config.yaml
model: "image autoencoder"
dataset: "rendered solids tumbling over patterned floors"
train_examples: 97500
image_size: 64
crop_scale_min: 1
horizontal_flip: false
bottleneck: "plain"
downsampling_factor: 8
encoder_arch: "caformer"
encoder_norm: "layernorm"
encoder_norm_position: "pre"
encoder_activation: "quick_gelu"
encoder_mlp_ratio: 4
encoder_head_dim: 32
encoder_fused_qkv: true
encoder_qk_norm: false
encoder_parallel_block: false
encoder_inner_norm: false
encoder_drop_path: 0.15
encoder_patch_size: [4, 4]
encoder_conv_stem: false
encoder_depths: [6, 6]
encoder_widths: [48, 96]
encoder_kernel_size: 5
loss: "l1"
latent_channels: 32
decoder_norm: "batchnorm"
decoder_activation: "silu"
decoder_widths: [32, 64, 64, 64]
decoder_blocks_per_level: 1
decoder_block: "basic"
decoder_dropout: 0.1
decoder_attention: false
decoder_upsampling: "nearest_conv"
init: "torch_default"
residual_init: "scaled_by_depth"
optimizer: "adamw"
lr: 0.0031
beta1: 0.8
beta2: 0.99
eps: 1e-08
ema_decay: 0.99
steps: 40000
batch_size: 64
epochs: 26.3
lr_schedule: "wsd"
decay_fraction: 0.2
final_lr_fraction: 0.05
warmup_steps: 4000
weight_decay: 0.02
Rows from block 0 of the decoder, named by matrix and row number. Rows with one number belong to one channel. Each number is 500 + 40 x the weight over the matrix's rms, rounded and kept within 0 to 999. All counts start at 0. Numbers have three digits each.
# convs0: first 3x3 conv (decoder.mid.0.convs.0.weight, 64x64x3x3), inputs 56-63, a 3x3 kernel for each
# convs1: second 3x3 conv (decoder.mid.0.convs.1.weight, 64x64x3x3, transposed), outputs 56-63, a 3x3 kernel for each
convs0.0:470538485490530471520499513511484493513501504453433450442476469476520525515520509526516497510491429524505479516471491539517511464464443463510511482510502566534528459537497471490455464457475525488500530539509517500511
convs1.0:519557481509450475500486481492504496458476463517570548476501508500459544519487502491528467540565459494509485497471497509512529485504497512487484483523533448468506494535501457451492503448496497509491488548450513557506
convs0.1:542472474452570497500569479527509551516507516500482517585504568516547445532522482504425493500539427503491500525515446501467476493492501536580541519458546500578597459489462483549391509599477522475507493564451451510440
convs1.1:466423479447511529504484487469490526490450507553522507524491485493544478508542494474486483476441537484406501505491503492513492517474505457507509446509509500571535509542550454564398471569485516472497542398435527498481
convs0.2:504486480427522578503498519525551519466505469473483462468411442491497528525481539471429477495522543522532532510505502521501480496518477484516470430483516538514526481511467403528547456495542514506523459554539488530506
convs1.2:490489512452443521481476506490482513447425479548545581490507519485513511519516512493519550503497533498514515504500513491493501498483505512496497479512510506506522540514516510531454490472468466470499485467499508515498
convs0.3:522468518560428638529545483518506504484504480500517491495479534510525498476473467575442488527532509488511554475499507491469483549471460456476490496491412502485514496469497454521473441571549506455508507532496467545450
convs1.3:384455591360490638499488563476498490482472485496561545499523502507459491491486525535487540506530525547470435490508506501529505499474482539533512496514494473475462474562521440507519437519479523417486551408477531518515
convs0.4:490499499490482497503476501496567497552695561513585505506533499490568508474480474521464504512461501540503528477489469479488469472491479504536511485513505494515497507493524530507529518480510483517479508639493457476448
convs1.4:497498498511521514509520510482505470513532506482510485509495505509506503508489497494499476506522489519520498502502499502502500505507498500495502492505502498490508489496482495496477498501487498481482452418439468433462
convs0.5:533587490432529549538389445486484453510509487538526495467485430435452479484489447491521510488488506526484566491464484498511498501560538472495436471471477631487433483499528447484491480513532504520486496502522525447483
convs1.5:491491489491478507515511514515529519459462484503518522510504498490466485503501482462489523487508515487539493505499487496508493492504502535520518508546520483502510496462510503499487521529508478486496535557548521533523
convs0.6:462507429506540493558361411477488491480511514497514520444547545447463485523417532580554497481517476551491528470471520472501482485527496487519433552482584523486502514526498473477510463487583459514449467524493488506518
convs1.6:563594488478466469479447476515536533478472501482491499512436493490411472508470488502512498457419531480469506527492497491495478513501504506520518499515512490505500475386498497507511508528482440510496557639509530536491
convs0.7:533494462461506426510479482478485503493481497495484533483534478497554488507487484504506516453498477484472534490518474471513474475566537509516481617517414481584487491509526524451481594475606513540478513502514492470484
convs1.7:502544530476360515498524468501465472500556505458507535504537496497477485475543455506512543496420503482557465481505473503518507481501512435478543485537459497591500460487511559445422534500496503518472441589566528441475
convs0.8:484475458508564481492507467553489541499384501548445557538508546532474515517493504469504454477571477457500473510484488495465477501475483536534493568568501494514477503528508504526509490503509546488532481333479542467518
convs1.8:493485495493491498501504503516486510505478499512490519506509504494518500493518502535544546530557562520543538497488508490483499501493503503497500493491503499508505478467491458429456472455471536569527567590555528555528
convs0.9:505488505428517579464414549535508497501504491505497482536530478507448510477521498498468500495507534507485490526525518533476475493472480513422462484449516445440513414512448421463529473495495502478483469552445471594486
convs1.9:487522533495558567505491505568483476489431492486533545464540502491499503548497489518529498517525502499471478500481496515513505487512502462433501518389507495474512507489462535494480494462492439434492430551476492637508
convs0.10:567544464497503457494426557524496508500507529488512508521541528499498486491444472447499504417464515488447469516525511469504480470527511440477467486533446514547442451519447484553541529492517475500460453471501498531535
convs1.10:486526524485528517484481501507507465553580516447436468502460502512529452504497481479443475446450508500500523524511478501479475515518503519523458472555477503529474473492474510413557533501507464498525516519531533488488
convs0.11:491511506532530474532528496510550510531569511502536502500514510510573523497503501470390469426316427495443476410394399407386406424407426525577491579683492510594474553539538599577538555559522482497471508519453469479477
convs1.11:495499504502503512496492500484510488504526501494518494512504505507488496500481496570589573593638613576625581519498520498465498514492520511488517486470511508496520417397429392383421438435449569562539564523510550535528
convs0.12:520485510483508483588466499489511506482516496509520542474495424539513482513473557487517529492535521519468472504454403568531527507528494535480485546509458479436458483572581426525539438511521518499396479514469500488521
convs1.12:521450512494516557456492514513453514429462525518536570474504496459495485519527471540538490489478473449527471502479488514513531481467513477513473517543507472478515493491491442461511513519569453510470492449476575497471
convs0.13:514535494486547503461488487569435558505421490550460534516463514540473494538508510489586489483591500454497482545523530537522521536522525518463505504471532502454518498515504458500499507518520508463507476390502525495530
convs1.13:500507502496498495501502496518494527494466497515483515491506499491504499492515495476453496465422481462440477498497496505508503500505499500507487514516490502509490525513525534518527514514512493524516511565547510547525
convs0.14:461560431464485514468466508496495493497510501504516512478460554535512487552455450525530531456490515538487544511439522497462487502505511516565463496483492550588456457481474543538460578492546554450460498477498519492498
convs1.14:477496500454541558503479506486467506479527540474496541504481504509442517491469519467491536436448567535479491518492494517493492503474516507528479493522499551529491502421504580446449529597527494459503563531447484530495
convs0.15:485423376481559456412469349512491508485494517524480502525495535489514498519508559505431442514518520434467509484543474548501487498473487533503490406506466474489483528489454387480475473490528491436509411479528506467460
convs1.15:489514466503539465494474464509494455522498505492489536534496526577500449537511462464473508517412503529436441506509477490482518527496496462488498404475457509531492509490476500538463454554406463433503389433520525545566
convs0.16:518490488440519605509419560517502491524508482522514484580485531510527508503520479489493491484488536547479460500518504512494526525508520512565532517534532474590454512399512461505529508487544497475515439492484433468481
convs1.16:447555573404511558478500539483493510498485511502499510508456511475504498474508508538424547479491567480413496543486511518453505512451508504570515505501461539483480530382513565450505522458480432405512486448548523498473
convs0.17:520538428421497543510479511519488502509500500493507500494454507467522530508533405496463561500491522517487433494584494495504480486459497473385529494550418561638539445446551582541402573607483444456510473496500536568457
convs1.17:468532567468458581493466481486437515550489529501498496484564475519525477506546491566464507584326490503451451477467483536504508495523505521449509508549462495529508542484410494529450464559512523432480446451554463520521
convs0.18:483495461531495542484479595517530523500520504533492513437475579498547484511507522517517521474527480523503543454436491508490542516494504529514559494525496490530579430433508507525464522527563503457515510467474521482479
convs1.18:461541559522566511489474460514483474527556464508497479475532530473545537505507515512533466457594466523541528490518508511487522492495479534524518538425488470443541437609495505505538536528513554421436481512434513524489
convs0.19:513516470477558530506537519510478512534500522500477535554482593489560476496528477481556521512511477552520461497533460487526511469492505535513414490528500467503487541478461494524475524440470519444505515498487520490491
convs1.19:436457497481508516505515522518504489522488508504472471494532464492531498506524466577505538591526505498472523460513497481530493512521494453432455523525513524508434553529512466470538543450481490503470488540525513503498
convs0.20:435586448430519523465507491462482478473478471497513499518373437480461466492506489510485491573441523565482464522467481484484504564513536519498499495459564465652537558472527529462531571479461558489513528492496485538527
convs1.20:531515467471601466473454439491515493479480487520525522482506516468498504514504515535471431473489477492489539476506519485534485502478516401517524435544542504572508580419494452497522580444503491515533462533519490586479
convs0.21:501378480546554570491540535498506498447475465495504508388313387537592578486519476474442497492539506479530504506509470519469472509486485518527572473529497511534526429417464490564546527572585488451499508534541499493495
convs1.21:467492516454451489465464482493481485493467477554528517504537500524512509504517515519606583525545528487490500484494500488501502500509515493492487493491498526505523539555510507513477505482484464422434472432432493523509
convs0.22:510479503531536454539592488525516488508497496482480472540478491490456435532474539425484511453493539485484501605551529524516472471456462560411421613506439532515474462500525488512533508585518535543473464474492490479446
convs1.22:504494484523557534472504507487477496511520559500474469478507495491446531534523508502467483474427546454518538490506484502503518494486504503474490564545525508509506504498500470552471515563518499518517457488484463397468
convs0.23:558497563464511568494551561511499497502512517496460474588504507467561472489538514511449521496522519505512473462484495508454446512550515515556505548496481512427443561456555430532543470591574546530534509491508518515524
convs1.23:506486524521503544489470519533458487552495557481447493500505516464497473495489461487456549499416589478536541516528504502482488487483518539536549561461460494431447469458523516627484478521479550544556491423560506504498
convs0.24:462587448493499412514400451466475505515471487511466483532510509514497503501442491504537542484523530586598522517505503473498468499506498480463515524523483587489465587493582440486556502472564463549536524495484530474455
convs1.24:448447373504469422529473539465447523513557558483482477520522484514489493532448525552522497532541562521565595490458548512485497508504509503444516520482534475514539503551553446477564492495497557557527525590473454464454
convs0.25:490553498553441548596517546491455476492487519505513517468384490525474501482512531529498489491488564423481555458482495498536506529563461443434476530482489472471509432495509478533543457529444499416493477477471452479436
convs1.25:479554471529445497575461537540513488534483493491479482498509481546452519511488510452396559523333519520550542509516470489517507494504483470451485545454493488533473487434505484577523439530475490421524464559535499511425
convs0.26:433477515443525487520506548490481489487479493487528522507432517519436525461504483488524499449478531522491452506536489538532500498507489511483518524520530526495467459495433574507435434477458522452546552475437537505496
convs1.26:510541542459494526500487528515542492465503487501511476506469524435491532526457541532483445480471517474511541497484500527474476510505529537456456562569475526438528474532442534580558483469418483467524524412487489599537
convs0.27:481488503507500486505506509518584506578647552517580518471538498486578495464521482497448512500427480516476511490494493482482491496481483512519489508546480473531475483480519554539538506514493479515482533585482492525478
convs1.27:494493495499488495496491498480508479498523499485517495506498496513495497509486497527547507553579522542560521501502500500499499496495494495491507498504516505500514490494485481491489495502499497470473463431445481457472
convs0.28:461468465496495430501439546510507483508527488478524499499497552479525512504525503485455521494481500564528471486521522487509539433451507488439468523476452476479429567552608596485479548502404467474522461520534465503510
convs1.28:449474434511492461531559497478494448549569475487520474523530498523605499515511497542519470543465429532550460478494482519508484527529474484427499435518519522516508568553451511420492433432500513516529460427512519493502
convs0.29:483459516551422502485534519514499494528505495503484489506484440481564489507492479488525543510506522483557515530552501458490457490550507469484505525469512552530508524519527502499547525362453506584499490472529492436483
convs1.29:514449520558511505515557478486446461512542524507509515491504518491537514486553496541484498533598449473557529472543514464500489519528470498460550492522485464505496464563536451343545477395525534558489530433506524411472
convs0.30:463488554449526465479565453507486519493487509512494528509511533523550539477559532519450491511517506549504457491508513496474502512487501467528539425579522484529541479480501533525469551586489450407516512481470506478486
convs1.30:511436479503488471464450445471486467474516499517535515495522531488533504506503486528615492527534471510476480481482527502485511526514502418427506409516475499522481500555463429478521470484527526460442571448494525519514
convs0.31:512471548497530502541601436535546518498490489520487511451550500449520498445529525526546531539481510509556495528516469489467522466513497461542480466491594584502521485500492464521435488594551478476480459448519579481541
convs1.31:502569477490552418466517435491543508459530471512499482502464459477494476488460490497473496556615419533511504532490506499466487496506510514483482539461511492412501492502502452599429529543499473410475538550546542530528
convs0.32:509507465411535554563441550540499474527503476535497475493499502486504479575485498474503424508500518497451604548473454562498464501537452552493456422510525459492491534514492485522469517520558441501503447505491560499478
convs1.32:502564482481457491540502500544508521549434481501471487506498500525449529488501494473470519560444498543493489517522501486472501508492508486478475531464462519499488500431531534523525455476479508465472489604533473563540
convs0.33:479573494516534529510413498523501476487492512547511515493478506504521555447494437458448491456501497507425496475492484497552503501552505570520470493483494537585521567503536499479537457505505560503494492499506488519477
convs1.33:544484460553484518492431504504515447512543481467494521502461524475538544510483523506470485513510566484470565476498506525519506500471493444511465490562544503511521510489541538532463551528433533504574550457480500518464
convs0.34:494532505496595457449565442475488485513527497502510492491483517487522487488554496526524494532516546515441519479487474520524469556582491474564502530508511406414509584408456531509434459584569494481512440499498416484530
convs1.34:547587431565653485494560473488514487519511491506508461522493505503563437495558483534455512540459515530497519493506483495491492533502499488529537447456487506513535461415529501474479533585475473476548532464521507434484
convs0.35:546457500484562446468442490536524502532513469567541483485526528512479477417471518481505488499534488557547465519504472487479449516514473509464509537456504527522575510589458491510534513524518509551557506536485570507509
convs1.35:524430415621553474542521447480497532476497518529483492509491506441579524512499486519546426481509475447546512520510516482498484495503487476460486504526532509495540452483553468593476556485504547534422551563545524515567
convs0.36:496558546501605463513526620536511508488518517536521526564492566473492560529462489503504458543539515587482449438491434500529518490559516515498523569522521482502548512525516471602507457462442494480498440493503453491515
convs1.36:486555566497517517492505545498462523520477552488482498507517500525461555492488522530532459518525503520516503499524512492473496519479497537512583489472530501473506486484459514525475528535477539475553495561473484540506
convs0.37:491501491511552488479502487553477560495406505550468565473394473508424478526476521497516463490552473485485477469445444472449444494479469523482475521509501467466499497533509499517495527556516498456528458360465540484536
convs1.37:501508503496485498499494498523495528494459495525491523496511500493487498492517496512509532509485530492502514497495502493491500502496508500499497502489492498504495488463493480470487483476487521547534550595564532568541
convs0.38:488562503580516465505513474474527488485487480500497474495509492544478504487512487455510491528496536526543529498498521473524483510518476472453463427481523460572532519516469585480463463419473476526497585491461531491516
convs1.38:484502506492637496482535503484525493484513470500545479464462519427618516509516507482473521462655480507530475486500492473505506518533488470519453453533552491535503479505511475544484531434498445518495566581460497434555
convs0.39:396455409427592470543467401498487494491492498486483482516440541506447504471525479539510511578500497521521543528466466581503510499494499488516494520545445433457480520456462524469462442525541523463486486511554477520491
convs1.39:515552440507442472483480466549540456453424460518544568484503531462421536471523517531536465608460476520506483509522491510498503466486503489491509560544506464462501478475508502540456504504483494442541483460501534520498
convs0.40:499551484568496560432489519528509457543507446509512491528501497469502488490486451500524431494492537525462528545478488546517470503499527496471500507530501482436516495500463495544481411533618497504496529489494516464482
convs1.40:566508533480523537495481497483519525474503542515456479513442551482454479523501485479488535449486599546531486500477527542462488494491508516454499500579508521455489441422513590475533553560388499505497540475487499465485
convs0.41:478416481419541519477497456488487524481505539487509545485517502505504522537537482566597490475474486474509525473455545504496487520532519393520533457531478516443470424474438412546437518482442488488498528491465520445508
convs1.41:473431465440501513500541498516502479503497488485510531535533487464476492481528498495495505468599451548580456502483491505479505498523516528490419517521436446467552540480447519499485475443480493592479521397489523504540
convs0.42:434532583555435436580439501471479526505514527485500514498452545525527432517515462412484488566494457442485520476509425514495521512519510570462572488468461461418508443588453440551420451465439494449501537479450495538532
convs1.42:570493445593470436515450547525490509541471523481454501501505454543439503507478522488433489605497416577457520526512490467467505517518526570444490489367513528472528493552510430455565442507504494478546542577496481558502
convs0.43:467407440576435393504552483517486483515491485569524500506460490527576497424539480439495446443507501554523473499462463520484429548526505463541468480458514398418467450511513423588501422552453512500491487481501476423491
convs1.43:540402444563518427501466469515446476557501527488476524530509539491530486465534471516560421490519472522485458484502530485531468512481523482450483447500551446449502514466516439439511474518517546564488494361527495425484
convs0.44:499445551499564522495547548499523515521529498512504498521598555526560495451483480547501490464458500492502505538506467530507501516487461497566552472438451454459455523589477529511477420427470545593539551519499481426506
convs1.44:474387459517539509494495491453446509527529519520502511542490505503597455481508459513480516486618565528519478485475489510513505490481497585589517521622506486515468528550558464412482498514518541633535463327436461410474
convs0.45:482546513469467479508424409504513481485504485479503475489444529530478518526513526584525464557470518540491504516526472514497481472487472521470542489492479494463514451474454505563477550494531502477508486519499465560471
convs1.45:515562463476472462495445475532466486514449494511520533504559506471569514498502512540482521547494447565482455490460509504505518530495496472524513487418497518466522538469486451565467458464551511503541545469440511532495
convs0.46:498516575585497494491547478471512525469491524484487505494523526527543454546513509507474542500536463446530547419553483430512519518553533495466445562533470480542500485529537581513481500505500478537577550519483542533508
convs1.46:507510520512487485454478576501489513507514492484500492480543502503567508497518520485484500509555464517530536490498509493506522498509486519514479503379458460519459529561465495606480509515497495506529525575503522440519
convs0.47:511557560515486541454503536488471510485473494489461494511379413513486462498544506552538436548530463443437491487506532489506563488491476492440339450501514464513514476457444453515486511563577498473560532511515529504546
convs1.47:501559561477505505504471503498488583465390510553488540472498467482417479519510487477497550471410532496468499473498486498524511494472520451535537471470514505486482467434498518524508545533475478434472512522524504579537
convs0.48:503504503472503498505488500501563499547643567511570499503555481493583487469497475514490511512483524525494507527541540539551539513536524509525501488472474513526500491479492486480508485471516477534468504711527465509464
convs1.48:497495494502515504499498497486507474504528505484509483497492503503513498508483495482482459486497466501489479495502492506523497496510487494505502507527514502501505519536511527534511517529514474462474437400426464428451
convs0.49:502531518534453474442451488483501489466481482485470472541505440458490462520462513461482477482520485493514463483519509505502502478498467534493503505517392438467558503502510496485512477393494518499488551548482498499516
convs1.49:507539499417524482468475487524528504446512429538558476468508527467492489514447525464481485456521466447482486510520496522484491481505501484496494496508486474444496541523479558497457512494449466487499518543457539518462
convs0.50:561455668477421536527550500502483468498528526529509489489515536465539580544478526477470501465486536556502470484462515454494509498509517433566496430444505475459459541496413553541457536456494537578499509530545499446486
convs1.50:547474524521497543483548583485476460523561459488517536544540515479623491481517512525497465466606470481478496470497502506524486522507489532508494442486459494508501483501462500480418517521470541577493497383492478443501
convs0.51:483421486445568523507583501488506482500514497526544532538536502503520553481537541502471473484496534500580511492469491513529537482509512461503438516525410557521488571615542515498451376385413542560507479521512449467506
convs1.51:466405464494496502515588519458444480499553517497526527515526499490645547548511519531457492487584533519607537502489497506493513509497495498465448438466506529529547533562524510499436493417459502583532471410507495434506
convs0.52:521471498392548519476457487509515495500506496526498464457514533495529567485465464501425467488532567513524468496497486540496462502513497480491494487569511486497408480517450462534493467409452476508547480517553516495486
convs1.52:492480465531494497522505484457482501513506491520530498530520487536515479512533517473518484496534509517576558504504533503494486501496479493516504487533497482497514558520509508488456474485464548526481461464428477482487
convs0.53:445523476521440422529550502521485521506491519515511523520439499505465518511512572527487534596508467445582522535495528484491550508475550503483543424485519492545553462531561459479516437438536489461514486452522503462510
convs1.53:487426464522398475537567510461541504473517495520493498519468498547363532513481520449513525497645463504601477503500512503457514501500513459455524419493494505559537465509515502434498482472516549526490489483514485454500
convs0.54:485421522573481447487457453496479485494488465483503494453403420517480419509492423563513488549473407541491458515539508486513545447436473499462568536419494521464491480395386550496446487506459494488522532520488486518506
convs1.54:530513509519505503529522501522518503503498496521484471515475473530478487507488498520495495522501478497477455483494459516525495494513499466486477517507487515497493456475505469474526472477484486507506490499501476500511
convs0.55:511458512473475498473496404513506528478487517514494526522459511490538461572527512529517487549516425485474536493543491537505517521454526482419472463556527461482491526478472457520518543500555472414484495489459487504468
convs1.55:501499508508480519504458518513511511519488481538500429493521474493425516463475547504513489538413415512441464472528493502510485508511484479503477594449487502458497451555481475485543467558463512361441499445521494518536
convs0.56:556578461512548417484474562478499522489492481450459436474483511537456490459500508461481521562519534520509508453526488490520514473483463490455464404533465507511532482544576481482437558513527486527549502559498501587508
convs1.56:467553508511456441542444447512482507517447490552512503519511471527506477535505496511529475509470420492503521493497487512527528483496484526453509448430491514491517552512481522504555472454487525543528424537542481588545
convs0.57:415495638537501457470524519481491465479509498491519523455504461523508568444535420467487541489501545547535524469445437532510476491499528501454503496525506567424620537561502546532428542472488527500462533515477469445460
convs1.57:499464480497472490470522608467523484469485514532520528516485501501463516444550484435469492451477560482493606506521495529467507492486477491561553515536489507493464463520519461535524447566498509487477561438446550458439
convs0.58:479614542437444520528438465476491441511515472500502454489504501447424456497434468544526504532507538505421446533518523506517505462488459464512541503480468490404438503514482470520504512466495502577528468510522492477502
convs1.58:522494504521537531501496518485494529476469503507510555517495516485473473510540488474473499452469492488510482489483488516507514486504501542533526483501470483518503475422491481441471524559534538560535538534552512480484
convs0.59:473483478491547487451502482536456552473336491540417565516457530531450491506497510505558505531598508497538495516505504516503508531514516507496575489471550442452537468498511474471482488500503521462539513403478511488514
convs1.59:502497500504502497509508498518496514501471490524493514495503504487498498491509500470442482452411460457427457499501503501503508503504504504513493514513485501499484525521524526530528505506509496524514516555542498534524
convs0.60:516541571540485400612459415510512496503485475507495489492543480495476524497522489549534479446509480481440507493556523470529491475502488549504483541455539424450371448527517413467444462476492479536538477535545474515545
convs1.60:507557480470471435493525546531519511530461451535473480497525511493510515480519518446567488458575514495515546488471500508542506508508478465418484463414514516525491440499481506419547482457514523530497520577512465507482
convs0.61:451551497408611526461484453460511510474544546491535538510515551488462503460469510474526521561503466568449442560577528512526488483525492494522544513513561585449556481457453443500449567535500497546465438474451451469472
convs1.61:476499439484537483491552507518504473545569505456461449487536521502535504515524517560482443535493425494488487496474492490496496502552509480539487502505495531513517473417453467517504550527506504554509500557435470455386
convs0.62:543487444472544559553511532502505476465484509495506529530536407514524580505530484508422453550483514512525489544481522432498565450520560466512540442407591531534546470526446533553458550403474504532473500496466498503536
convs1.62:541527487518594528514525472500480469507534474520527485471537500425668496532496523507499495450528512465512487477474494491551495513520488487486512473459560475508548488486478431607441471389556457536534530461451516536485
convs0.63:514498540557487506539517551511517497505517459520552507538488542505533520519509525462480512506489517523457442537499428496485475521521479486429428524520448412429470523450489556542485459572536522450462507484484478495504
convs1.63:461537529542530511464417526470487508503530538518480453489529486519549515485517532521582548391454518431425524469514492520492502495491521519525557465413457460487451490508493379553465564576505533432479500505442540507473